config = dict(
    norm='rmsnorm',
    qk_norm=False,
    parallel_block=False,
    conv_stem=False,
    ema_decay=0.99,
)
Rows from block 4 of a small self-supervised image encoder, named by matrix and row number. Rows with one number within an expert belong to one neuron, the router's apart. Each number is 50 + 10 x the weight over its row's rms, rounded and kept within 0 to 99. All counts start at 0. After the name is the row's rms in percent of the matrix's.
Before each expert's rows are labels from the 100 images, of 14848, where the router gives the expert most weight on average: "responds to" is what is common among them; "lies over" is the class under the peak. Only what is clearly more common there than usual is listed. The data: single toy objects rendered from many sides on busy backdrops.
# router: slot weights (model.blocks.4.mlp.router.weight, 16x160), inputs 0-159
# up: expert up (model.blocks.4.mlp.up, 16x80x160), inputs 0-159
# down: expert down (model.blocks.4.mlp.down, 16x160x80, transposed), outputs 0-159

# expert 9
responds to: house
lies over: part in the main colour
router.9 086:57 54 41 38 48 69 65 21 44 53 43 63 48 66 59 64 56 37 50 47 39 74 46 52 44 51 49 39 40 40 43 61 34 63 42 55 45 42 57 43 50 55 45 54 28 45 48 52 53 49 39 50 51 40 47 53 57 57 70 55 46 49 67 41 48 51 51 41 51 51 49 59 38 46 51 63 52 82 71 49 40 56 63 27 62 66 49 50 59 55 27 45 49 49 58 71 45 60 30 46 51 40 53 59 50 51 59 51 24 43 60 42 43 64 49 62 49 44 61 50 41 59 45 49 34 51 40 50 40 51 29 51 39 56 50 51 59 43 45 36 49 39 48 49 64 49 56 62 37 58 65 43 51 48 36 52 56 42 43 51
up.13 064:58 77 61 54 54 52 48 73 50 61 64 54 52 48 33 40 50 53 50 54 62 72 61 54 54 32 56 49 46 54 71 77 46 56 50 32 39 64 40 54 58 57 53 62 49 52 50 30 64 63 41 50 40 60 51 43 39 29 43 50 60 57 50 49 52 48 55 66 55 46 54 57 23 53 50 38 61 29 65 50 56 47 60 48 55 43 50 48 44 43 44 53 46 62 52 60 51 33 46 51 54 45 47 52 38 41 61 38 58 56 59 47 42 46 56 61 71 49 50 39 38 37 55 40 52 53 50 49 60 48 49 47 57 30 50 31 56 62 50 51 50 69 52 32 59 67 58 52 58 49 38 54 51 52 43 28 38 62 51 63
down.13 079:67 46 67 60 59 47 29 40 44 55 37 52 53 55 34 35 51 68 51 40 67 44 42 47 49 53 50 45 44 39 57 52 44 61 30 41 58 63 53 40 38 50 51 54 46 48 35 35 55 71 59 49 51 46 36 39 66 47 36 57 45 46 35 58 51 51 43 53 56 55 66 49 50 56 57 52 60 31 63 46 56 48 66 57 49 46 50 47 37 58 36 48 44 50 60 58 58 43 55 53 44 52 36 27 46 38 57 45 44 83 56 45 63 25 54 45 30 54 41 49 56 53 46 53 70 39 58 53 72 46 62 51 54 58 48 51 56 59 53 52 40 48 31 56 45 59 56 50 49 51 49 74 49 31 35 37 54 67 49 46
up.14 182:62 40 48 51 65 46 46 31 58 43 60 34 50 18 51 50 51 30 50 40 53 30 58 56 59 75 49 47 26 61 49 38 43 52 51 50 46 56 58 44 54 52 46 54 56 50 51 61 47 60 53 49 48 43 74 43 39 44 52 45 42 46 41 56 42 44 34 48 61 37 56 54 51 45 80 65 59 49 42 51 41 62 55 40 61 47 60 47 47 38 48 50 69 58 58 44 66 52 29 62 58 60 42 72 43 45 31 41 56 53 49 52 52 50 42 70 46 73 63 59 49 46 70 43 51 32 55 48 53 54 60 62 49 51 50 49 46 59 55 46 49 40 72 63 52 53 38 38 49 48 57 52 48 44 64 64 54 50 56 47
down.14 196:63 35 53 55 60 65 47 59 65 36 72 57 43 35 63 62 44 50 47 54 48 55 66 67 64 50 52 65 42 71 49 41 52 64 50 54 45 41 50 42 56 38 51 61 41 52 51 54 53 58 62 52 37 48 57 31 50 51 39 60 57 59 37 68 50 61 48 41 54 51 58 42 48 45 52 32 45 54 70 58 59 68 52 55 65 42 50 51 57 59 60 52 24 50 53 31 56 32 61 52 39 58 50 49 43 55 50 49 55 49 47 54 52 28 50 49 45 61 37 58 59 51 61 36 63 37 55 45 67 53 40 45 44 35 52 72 45 77 40 55 43 61 44 34 42 45 66 53 40 40 50 58 47 36 44 54 70 48 58 54
up.15 132:52 47 45 68 52 54 37 60 46 63 44 38 50 30 50 56 50 56 51 38 50 43 49 46 46 51 44 57 51 53 57 46 52 53 48 49 54 78 73 44 40 53 66 30 53 46 50 57 45 63 60 50 50 42 43 49 73 29 51 48 73 53 52 64 41 44 54 42 45 64 60 47 48 90 35 65 59 23 29 60 75 52 29 48 59 51 50 45 48 61 47 45 51 53 59 54 44 50 43 48 51 45 37 55 50 40 53 54 48 64 37 51 40 54 41 52 37 61 41 49 56 40 47 54 51 43 45 49 48 55 59 44 62 55 50 50 53 45 39 45 36 48 56 43 49 29 30 42 43 36 33 49 56 57 36 45 49 51 55 60
down.15 155:60 66 49 17 54 46 58 33 57 53 50 43 50 49 44 46 56 46 46 41 70 45 59 46 60 49 47 26 56 44 45 51 52 39 56 58 52 42 30 48 55 54 44 78 55 50 49 41 43 50 30 50 58 66 52 48 48 48 56 60 33 53 44 28 48 50 65 47 44 35 50 64 52 30 68 38 50 78 54 44 52 69 64 39 44 48 50 48 56 37 51 46 43 50 47 48 67 54 56 54 47 41 61 53 41 56 12 45 55 45 61 47 45 45 62 69 56 59 49 49 61 49 62 48 59 43 54 47 70 64 45 48 40 51 52 55 57 55 59 36 54 51 62 52 38 58 56 45 66 51 62 52 50 54 63 55 49 45 40 50
up.16 142:62 47 45 44 52 36 39 61 57 56 46 25 49 66 56 41 54 43 50 46 54 51 52 56 47 63 51 59 51 51 49 57 52 40 42 54 62 62 32 49 49 48 47 52 34 59 54 50 61 60 38 50 45 45 63 43 77 45 46 52 65 49 54 55 41 39 51 60 48 52 60 57 71 48 42 70 58 21 44 49 60 73 57 51 35 54 51 41 48 35 62 38 47 51 57 39 40 31 56 46 68 51 49 47 46 45 55 41 44 63 54 52 48 50 34 38 21 70 48 57 55 39 51 45 59 34 48 50 47 53 61 56 63 69 50 69 61 59 34 40 42 47 59 43 45 32 58 59 48 33 54 43 58 53 39 32 54 55 65 49
down.16 182:48 37 36 55 42 46 64 51 55 42 60 44 53 53 57 52 51 61 56 67 36 56 53 42 51 35 49 51 58 49 38 49 67 52 57 56 47 35 52 44 53 51 64 52 60 42 60 58 42 29 60 48 47 40 39 66 36 57 47 47 37 41 38 37 59 57 57 31 39 62 30 54 54 61 47 42 44 74 41 41 58 33 54 43 57 39 50 51 63 64 57 68 46 50 62 41 47 59 56 59 46 48 37 67 52 57 47 56 61 37 56 56 46 74 53 43 69 28 66 55 48 51 50 60 48 74 46 56 50 63 38 52 54 40 51 31 39 29 58 63 57 68 34 68 56 61 52 61 53 63 50 42 51 53 48 54 58 35 53 51

# expert 10
responds to: from above; house
lies over: part in the main colour; part in the second colour
router.10 099:52 51 38 62 61 64 73 38 63 59 46 68 51 66 38 71 59 42 50 41 50 49 43 50 53 33 54 47 55 58 32 48 49 52 38 55 30 48 49 44 49 54 52 55 25 46 50 50 43 47 41 51 35 61 42 69 37 44 75 54 51 53 42 45 47 68 57 32 50 51 37 67 51 48 45 44 61 67 68 42 60 58 59 40 62 36 50 41 52 54 50 54 28 52 63 40 56 60 53 54 47 49 43 72 54 64 53 48 70 52 46 31 40 57 51 39 45 46 59 43 46 40 76 48 60 67 37 49 60 56 35 48 59 44 50 40 47 44 41 40 43 49 44 50 71 55 51 62 52 51 63 51 56 43 44 59 51 43 52 43
up.13 089:60 52 63 45 46 55 17 47 47 44 39 21 51 38 63 38 37 49 50 43 51 43 57 53 49 57 50 46 51 46 61 43 64 57 52 40 63 55 50 66 52 61 36 36 55 55 44 35 57 61 60 50 44 53 38 54 49 71 38 38 29 41 64 51 44 33 56 58 28 48 38 60 57 49 64 47 57 47 49 44 52 44 38 57 51 48 50 35 61 28 65 45 62 59 53 67 54 53 29 50 64 39 40 51 45 29 35 40 31 56 50 51 56 54 66 46 55 55 53 54 51 55 42 65 35 49 55 50 46 53 58 69 44 74 50 51 58 54 50 66 53 45 63 44 42 55 53 54 43 57 45 35 41 46 43 54 44 63 43 47
down.13 091:56 54 49 47 46 41 35 29 47 47 36 46 45 44 38 54 43 45 51 47 38 47 31 39 51 49 49 45 59 58 31 57 65 53 43 57 44 50 53 62 39 59 48 25 63 38 67 49 56 22 43 52 52 46 67 73 77 50 52 49 52 71 49 43 44 40 52 60 34 60 24 55 48 54 35 68 56 51 54 50 54 49 60 60 34 50 50 52 55 49 53 54 57 50 51 73 37 75 47 56 37 46 56 54 52 60 57 54 45 53 50 33 44 74 48 58 52 46 54 51 50 50 44 64 26 59 32 61 49 48 56 63 53 58 49 44 57 46 55 60 56 30 55 56 54 41 56 44 45 60 39 37 50 56 44 39 44 54 54 54
up.14 098:57 46 61 43 39 52 22 47 51 32 34 33 51 38 57 39 42 51 50 44 55 45 56 49 40 60 49 45 48 45 65 47 51 61 42 35 69 60 52 69 46 62 28 40 56 51 34 41 56 55 56 50 53 44 35 50 38 81 45 49 30 41 64 52 47 41 60 59 36 46 45 55 48 54 58 52 55 45 51 48 55 54 40 69 50 50 50 46 61 29 61 47 66 62 54 66 56 50 45 62 62 42 46 51 53 27 34 39 27 44 49 58 56 53 67 52 51 51 47 56 54 64 52 67 30 53 54 50 45 48 62 65 42 77 50 54 43 53 53 61 51 40 60 45 46 52 48 48 44 51 40 29 38 44 49 51 50 58 39 52
down.14 098:58 53 44 47 51 43 42 29 48 46 37 48 50 43 44 61 48 44 52 49 34 48 28 38 54 45 50 46 54 55 32 57 62 54 41 56 41 50 53 61 48 64 53 25 67 35 68 48 58 20 40 51 53 47 62 73 71 48 54 52 56 75 48 40 47 42 52 57 35 55 25 53 45 51 33 68 55 46 55 50 52 44 62 56 35 49 50 51 60 51 54 54 57 50 52 72 41 72 46 61 34 48 57 60 51 62 56 59 47 51 52 37 47 76 46 60 53 46 55 49 49 50 47 65 27 57 30 59 49 50 52 67 52 56 49 46 50 48 56 59 61 31 54 59 54 41 59 43 43 60 44 38 51 56 45 40 44 52 53 54
up.15 101:55 57 51 42 35 54 36 38 43 42 47 25 53 62 58 37 45 52 52 55 44 64 49 57 45 59 54 47 59 41 45 52 49 47 55 46 54 64 51 55 61 56 52 59 62 60 62 51 56 47 39 51 62 63 45 63 63 55 48 50 24 44 65 48 42 45 59 56 40 44 50 65 65 51 63 71 50 34 49 37 40 43 47 47 50 58 56 45 63 40 32 48 45 44 59 64 44 41 39 59 61 40 44 55 65 37 22 44 18 56 57 43 57 58 58 54 66 66 46 51 58 66 46 62 40 43 50 51 46 50 54 85 54 51 50 62 49 47 39 47 60 30 56 56 47 48 39 50 42 39 42 44 41 73 55 45 42 50 53 58
down.15 100:56 58 56 49 42 47 46 29 46 59 43 33 49 46 40 38 39 55 50 46 42 50 36 36 46 51 48 18 60 54 37 48 46 47 54 59 52 48 52 62 39 49 34 32 50 44 57 40 55 45 41 52 50 40 62 65 52 50 41 48 51 65 55 42 44 52 55 59 33 55 30 53 52 57 66 45 56 55 50 41 53 72 58 67 37 55 50 44 57 52 51 44 62 50 45 77 26 65 48 39 34 46 51 44 53 59 54 47 41 57 53 39 31 58 48 47 40 48 49 52 40 52 57 52 16 59 30 69 40 54 46 53 45 63 47 41 58 35 48 48 38 25 58 61 43 54 51 38 56 61 59 28 52 47 49 48 41 55 53 49
up.16 079:50 61 60 27 42 53 29 46 48 31 34 37 51 46 57 51 51 40 51 43 53 64 57 59 42 57 49 44 49 57 54 46 63 48 42 33 65 69 47 73 44 62 35 59 79 50 52 49 61 49 51 50 54 53 60 52 46 67 45 62 30 46 64 59 47 44 57 60 44 63 51 66 54 55 69 50 51 38 70 52 50 47 45 66 51 48 51 48 53 38 57 45 65 57 53 68 64 55 46 48 39 34 46 46 59 36 26 41 28 58 51 61 61 51 51 46 64 63 47 48 53 62 52 55 30 47 52 50 48 38 51 61 36 62 50 48 38 57 66 49 59 41 62 50 49 47 35 46 43 46 36 36 34 61 47 60 51 58 41 55
down.16 088:56 58 53 42 42 41 37 24 43 43 40 44 46 39 44 39 47 52 49 47 41 46 35 41 52 48 49 36 62 58 38 52 60 50 46 59 48 45 50 58 41 58 47 30 66 33 66 45 57 24 38 51 58 46 70 76 60 48 46 47 52 73 48 42 44 38 56 57 34 57 25 53 47 51 52 60 60 58 55 48 54 53 62 65 32 50 50 50 64 46 55 52 65 50 49 77 35 67 48 51 35 45 51 55 51 57 51 53 45 55 49 34 40 66 52 62 52 44 49 51 42 50 49 53 21 66 34 62 48 47 47 54 54 59 48 44 58 42 55 56 51 26 59 68 57 48 62 42 44 61 45 35 50 52 47 38 43 58 52 55

# expert 4
responds to: black
lies over: part in the main colour
router.4 079:50 49 35 36 56 74 34 33 37 68 39 49 50 66 75 37 44 44 49 51 40 62 41 39 41 46 46 49 49 39 46 52 51 34 56 58 35 63 54 41 48 53 46 50 43 53 40 47 44 52 41 50 37 56 49 66 64 34 49 53 50 51 63 56 40 45 52 54 45 55 36 55 39 50 53 58 54 47 65 48 49 58 66 51 70 70 50 44 68 54 47 42 48 54 49 83 44 48 46 33 49 41 49 74 46 59 56 47 24 63 47 39 40 69 49 38 42 51 52 51 45 53 39 51 12 47 37 50 35 63 53 46 46 49 50 45 46 46 38 45 42 39 46 49 63 50 48 63 43 57 51 43 55 54 37 56 48 53 45 54
up.13 079:58 49 54 52 52 52 79 50 41 35 58 44 51 58 36 53 50 66 50 34 59 39 61 60 60 54 54 46 47 56 60 45 56 62 59 36 58 54 37 52 61 59 49 39 27 69 35 62 67 67 53 50 60 55 41 37 43 61 53 46 41 49 43 50 51 35 32 55 59 46 63 61 58 49 62 55 62 45 48 28 50 42 48 41 44 41 51 52 32 53 51 46 43 46 54 44 64 34 47 39 78 49 60 46 52 46 37 40 61 27 58 49 41 46 51 34 60 66 56 48 49 44 56 31 72 37 59 50 62 28 38 49 61 56 50 55 48 64 38 54 42 56 39 43 50 58 35 58 54 45 58 55 45 59 41 44 60 63 50 58
down.13 072:56 41 60 63 47 54 67 49 58 29 50 63 51 64 39 48 56 47 48 47 60 53 51 64 53 70 51 53 39 31 59 44 33 63 51 34 29 52 47 55 68 46 40 57 37 68 32 51 60 62 50 51 56 49 26 44 39 56 51 56 43 46 37 56 55 55 51 51 60 32 65 44 41 46 52 48 49 37 61 42 44 61 60 50 50 47 50 39 48 47 45 37 42 50 57 49 56 25 57 35 57 53 61 46 51 59 50 71 50 28 48 58 43 37 53 39 47 62 40 50 56 51 46 52 74 41 54 47 82 37 45 66 40 31 51 54 42 67 36 41 46 45 38 46 44 46 58 54 43 38 62 54 43 33 47 50 51 51 53 46
up.14 091:43 56 64 39 53 38 51 20 59 79 53 60 52 54 57 38 57 52 50 56 54 56 53 47 50 42 50 47 45 45 46 38 45 39 55 40 37 31 43 66 72 37 37 61 58 60 48 48 56 35 45 49 31 47 50 36 58 39 62 38 38 53 54 43 64 38 45 81 49 35 43 44 64 53 57 54 47 50 60 60 33 35 68 30 45 59 50 58 50 61 40 41 54 46 47 47 50 38 61 54 55 60 60 35 58 55 55 50 42 39 49 50 62 51 56 55 69 39 64 51 37 50 31 49 43 53 54 50 43 51 56 58 33 49 50 67 51 46 56 38 62 39 55 62 47 63 46 47 56 57 79 62 45 58 49 53 47 52 55 49
down.14 092:44 51 29 54 55 55 43 42 47 38 45 32 52 46 60 61 46 44 48 47 29 51 31 48 57 57 49 55 62 60 36 56 69 42 32 55 57 56 50 44 29 55 52 29 34 30 56 59 48 48 49 51 45 39 77 65 49 51 37 54 55 56 59 41 42 51 53 52 34 70 32 56 51 51 40 62 50 51 49 49 65 65 51 66 53 51 50 53 62 53 61 52 51 50 47 46 33 82 44 56 57 46 49 67 49 59 48 48 54 59 52 42 52 76 39 51 39 49 59 54 62 49 50 52 43 48 27 51 34 61 51 57 58 68 50 65 53 40 51 60 50 41 57 58 67 42 62 53 49 49 34 29 53 63 50 42 57 47 44 53
up.15 092:62 36 48 53 53 45 62 69 39 29 53 35 48 50 35 54 44 56 49 26 56 37 57 67 58 50 50 52 52 58 63 56 56 61 52 42 58 66 40 45 46 59 60 41 37 62 45 62 61 72 62 51 61 57 57 47 46 61 44 57 48 39 43 56 42 40 40 36 58 65 63 59 49 46 56 55 63 41 35 30 58 55 43 55 41 41 52 40 38 40 68 51 31 51 56 36 56 40 49 50 74 45 58 55 44 42 35 39 61 46 54 54 37 43 45 31 44 73 43 48 60 39 67 34 73 37 57 50 61 38 44 47 62 52 50 47 44 67 42 51 37 57 42 35 48 44 51 60 52 40 41 51 49 56 46 46 52 56 46 56
down.15 104:60 35 51 65 59 59 60 43 54 26 43 59 51 59 45 52 51 41 47 42 57 49 46 66 57 68 50 57 43 41 61 49 41 59 47 34 33 59 49 48 56 54 42 46 22 62 31 61 58 73 46 50 51 48 38 48 39 53 51 57 56 51 43 55 51 58 52 51 55 42 70 53 39 49 39 52 50 28 56 45 53 75 49 58 49 49 50 45 46 48 46 39 37 50 56 45 52 35 48 32 63 51 61 49 50 44 52 69 50 34 46 55 42 48 46 47 34 71 43 48 69 52 42 49 75 36 38 40 80 38 51 59 47 32 49 62 42 66 32 47 33 44 51 47 53 41 62 50 41 37 48 47 43 43 41 48 59 53 50 47
up.16 103:57 40 54 54 43 47 78 46 39 17 52 32 52 49 42 47 39 56 49 39 55 41 58 62 56 52 47 47 49 50 60 38 57 59 56 41 54 42 44 53 67 58 52 45 36 55 52 64 60 51 54 50 70 59 43 44 37 70 48 52 48 40 48 52 46 26 39 45 50 49 58 60 54 59 62 67 63 40 39 12 44 33 39 45 40 44 52 43 41 44 52 45 47 39 55 41 58 40 46 45 71 50 52 53 46 45 35 40 58 14 57 50 31 46 54 39 65 60 45 56 52 42 56 42 63 43 60 49 57 35 28 52 58 59 50 45 43 63 47 54 51 50 47 55 46 57 39 55 49 50 53 49 44 59 39 42 49 53 48 57
down.16 101:51 34 61 58 43 56 77 46 55 26 44 54 50 61 41 50 41 45 49 47 64 52 54 67 53 66 52 59 39 38 62 46 33 68 64 35 32 48 49 57 68 47 37 50 31 65 33 62 57 54 51 50 50 42 35 44 45 64 60 44 46 49 48 54 57 53 45 60 56 41 65 42 47 53 39 51 47 32 58 38 41 55 52 51 45 49 50 54 45 51 49 29 38 50 54 47 51 30 51 32 67 55 58 42 51 37 66 61 45 12 38 63 40 41 49 39 55 54 46 52 65 52 39 58 64 43 56 51 65 37 43 62 47 43 52 60 38 68 37 47 45 53 50 45 52 48 54 50 52 47 59 42 43 36 46 44 52 56 49 45

# expert 8
responds to: white
lies over: part in the main colour
router.8 089:50 49 47 31 44 61 48 23 58 54 49 53 49 64 37 53 47 39 50 57 54 58 46 48 62 33 49 49 43 57 38 67 59 38 64 51 33 45 46 51 54 50 39 49 37 47 55 32 48 41 47 50 50 60 51 65 68 34 50 54 51 50 36 60 56 54 45 69 52 46 38 67 46 38 41 54 48 61 65 42 48 57 46 61 55 34 50 59 45 38 73 56 51 37 55 37 69 52 30 44 32 49 48 55 58 59 55 52 73 58 46 44 57 57 58 59 63 39 53 43 44 38 72 52 64 58 37 50 62 41 41 45 34 43 50 50 55 48 27 57 40 41 47 57 59 59 47 63 59 67 60 41 55 54 35 41 32 66 56 47
up.3 075:41 43 66 49 52 40 54 71 46 48 46 39 51 47 49 61 62 48 50 46 56 39 40 51 35 54 52 66 66 37 49 59 60 35 32 54 63 63 40 58 52 45 39 55 59 44 26 54 50 43 51 50 53 57 40 43 41 47 47 72 60 52 68 60 53 44 34 48 54 46 48 47 63 42 33 49 46 29 61 31 53 44 43 68 40 76 50 68 40 46 61 23 55 43 57 45 50 48 65 40 46 51 60 35 39 53 70 44 40 68 43 63 60 41 42 23 49 53 51 43 58 54 46 50 54 50 50 49 24 32 44 42 54 52 50 48 39 44 48 50 45 62 40 41 52 45 38 46 52 58 48 55 60 53 58 52 48 65 42 44
down.3 092:35 54 43 45 38 52 63 44 57 60 60 60 45 61 46 60 45 31 51 53 59 55 55 67 50 64 48 36 69 72 46 42 49 39 69 50 53 36 47 38 43 33 37 45 58 49 63 50 49 45 64 51 52 48 55 52 36 58 64 39 39 32 43 36 47 45 62 73 46 58 54 50 57 51 62 45 52 69 39 41 49 58 24 36 56 38 50 43 43 34 53 50 68 50 58 28 33 64 51 62 46 43 33 55 52 39 39 53 54 41 55 61 38 36 42 58 62 50 57 63 51 49 52 49 48 46 37 48 68 65 53 57 40 55 49 58 61 55 59 35 53 51 50 58 42 66 54 47 53 47 49 21 45 57 46 48 45 48 66 48
up.4 081:46 56 56 55 19 53 38 35 57 55 52 41 51 60 58 55 59 49 50 50 49 53 56 64 41 71 54 40 46 50 55 53 55 45 39 40 58 46 47 60 40 59 45 63 37 49 55 64 63 51 45 50 70 56 47 54 51 60 58 69 44 47 58 54 39 74 52 56 47 53 50 58 49 57 59 37 53 49 67 65 44 45 51 73 52 44 50 66 57 71 34 48 60 54 54 64 67 48 62 34 45 39 35 51 53 51 43 45 33 44 62 55 61 57 48 25 68 43 63 41 51 75 43 69 36 50 55 50 48 21 46 44 44 59 50 28 45 40 59 43 42 41 40 56 55 54 41 51 51 53 34 41 44 61 52 42 56 49 42 52
down.4 082:71 45 88 40 44 47 41 28 40 41 48 51 49 44 44 50 50 68 51 41 32 55 54 36 54 34 51 53 68 51 49 58 48 49 59 40 43 57 48 54 60 68 50 68 57 54 38 49 46 53 46 50 49 58 58 69 64 52 53 41 52 62 52 49 58 53 44 53 47 46 44 47 42 50 40 53 59 63 64 44 34 44 67 58 21 51 50 56 55 50 43 50 43 50 56 87 17 47 45 32 59 49 53 43 48 53 53 49 48 54 48 43 54 65 61 45 51 41 43 44 42 50 55 51 30 50 56 51 49 62 44 44 67 54 49 58 51 40 44 67 48 34 48 58 57 56 51 45 43 61 54 73 51 46 58 51 44 58 35 52
up.5 062:41 46 54 54 55 41 55 53 45 48 47 29 50 55 59 61 34 56 50 44 55 38 46 64 47 61 51 69 43 47 57 56 43 58 45 53 58 55 46 59 65 44 49 61 42 50 24 54 57 48 46 50 58 64 33 34 46 50 45 71 57 49 54 72 43 36 32 51 59 57 54 40 58 39 37 56 46 47 54 44 54 49 60 60 43 71 50 56 49 57 73 37 52 49 54 43 49 36 70 32 59 57 63 41 51 69 69 32 33 40 46 66 55 47 54 36 53 54 60 40 58 38 65 54 52 57 58 49 16 39 46 46 50 61 50 37 29 51 41 40 48 58 45 46 56 44 35 52 46 65 63 44 54 56 60 54 47 58 43 43
down.5 078:31 61 35 50 31 63 67 43 54 66 54 66 47 58 54 47 53 41 53 48 55 49 47 61 46 56 49 27 71 70 41 37 62 34 63 58 62 51 47 33 41 37 32 37 58 46 62 52 47 55 54 50 49 48 49 49 30 54 60 44 36 42 45 40 45 52 69 60 47 53 51 56 62 48 63 30 54 54 52 38 58 49 41 43 62 45 50 42 44 50 50 49 71 50 54 35 40 50 54 62 30 42 33 50 49 40 30 53 54 57 56 53 37 32 42 48 53 54 44 55 45 50 52 43 52 48 32 42 69 60 40 46 47 50 49 43 69 46 67 40 44 48 40 58 38 69 54 33 48 52 38 21 46 52 45 49 46 58 51 48
up.6 083:45 49 59 63 27 53 45 35 46 46 57 50 50 49 44 66 52 45 50 56 54 51 55 63 48 65 53 51 56 52 51 55 57 41 56 43 49 35 47 58 50 61 49 53 33 45 67 53 73 53 44 50 62 61 52 64 46 59 48 66 48 46 56 56 46 80 40 63 42 34 49 64 62 66 63 33 50 41 57 53 60 49 45 81 56 47 50 57 65 71 39 34 59 53 53 64 64 43 52 35 37 39 28 59 56 45 53 47 42 52 72 52 52 60 46 30 71 50 55 35 43 57 42 67 38 50 55 50 45 24 33 56 51 50 50 35 44 45 56 56 40 51 45 55 52 49 49 51 54 53 36 47 44 49 53 36 51 54 42 45
down.6 082:73 44 88 39 36 43 40 34 42 31 47 55 50 42 34 45 52 70 50 47 32 56 57 34 49 33 51 54 70 47 47 56 51 52 57 42 42 49 48 52 51 62 53 63 61 51 39 58 44 55 48 50 49 48 59 65 68 54 51 35 50 58 55 47 59 51 43 51 44 53 46 51 37 49 37 55 55 68 60 45 28 47 64 55 20 52 50 62 42 48 40 52 41 50 57 79 14 57 46 33 61 47 56 41 49 56 53 57 46 50 45 43 54 65 54 42 52 34 46 46 47 50 46 55 35 56 56 52 49 62 50 44 69 49 49 55 46 42 49 66 48 37 51 57 58 53 49 47 49 54 46 68 50 50 55 52 49 52 40 54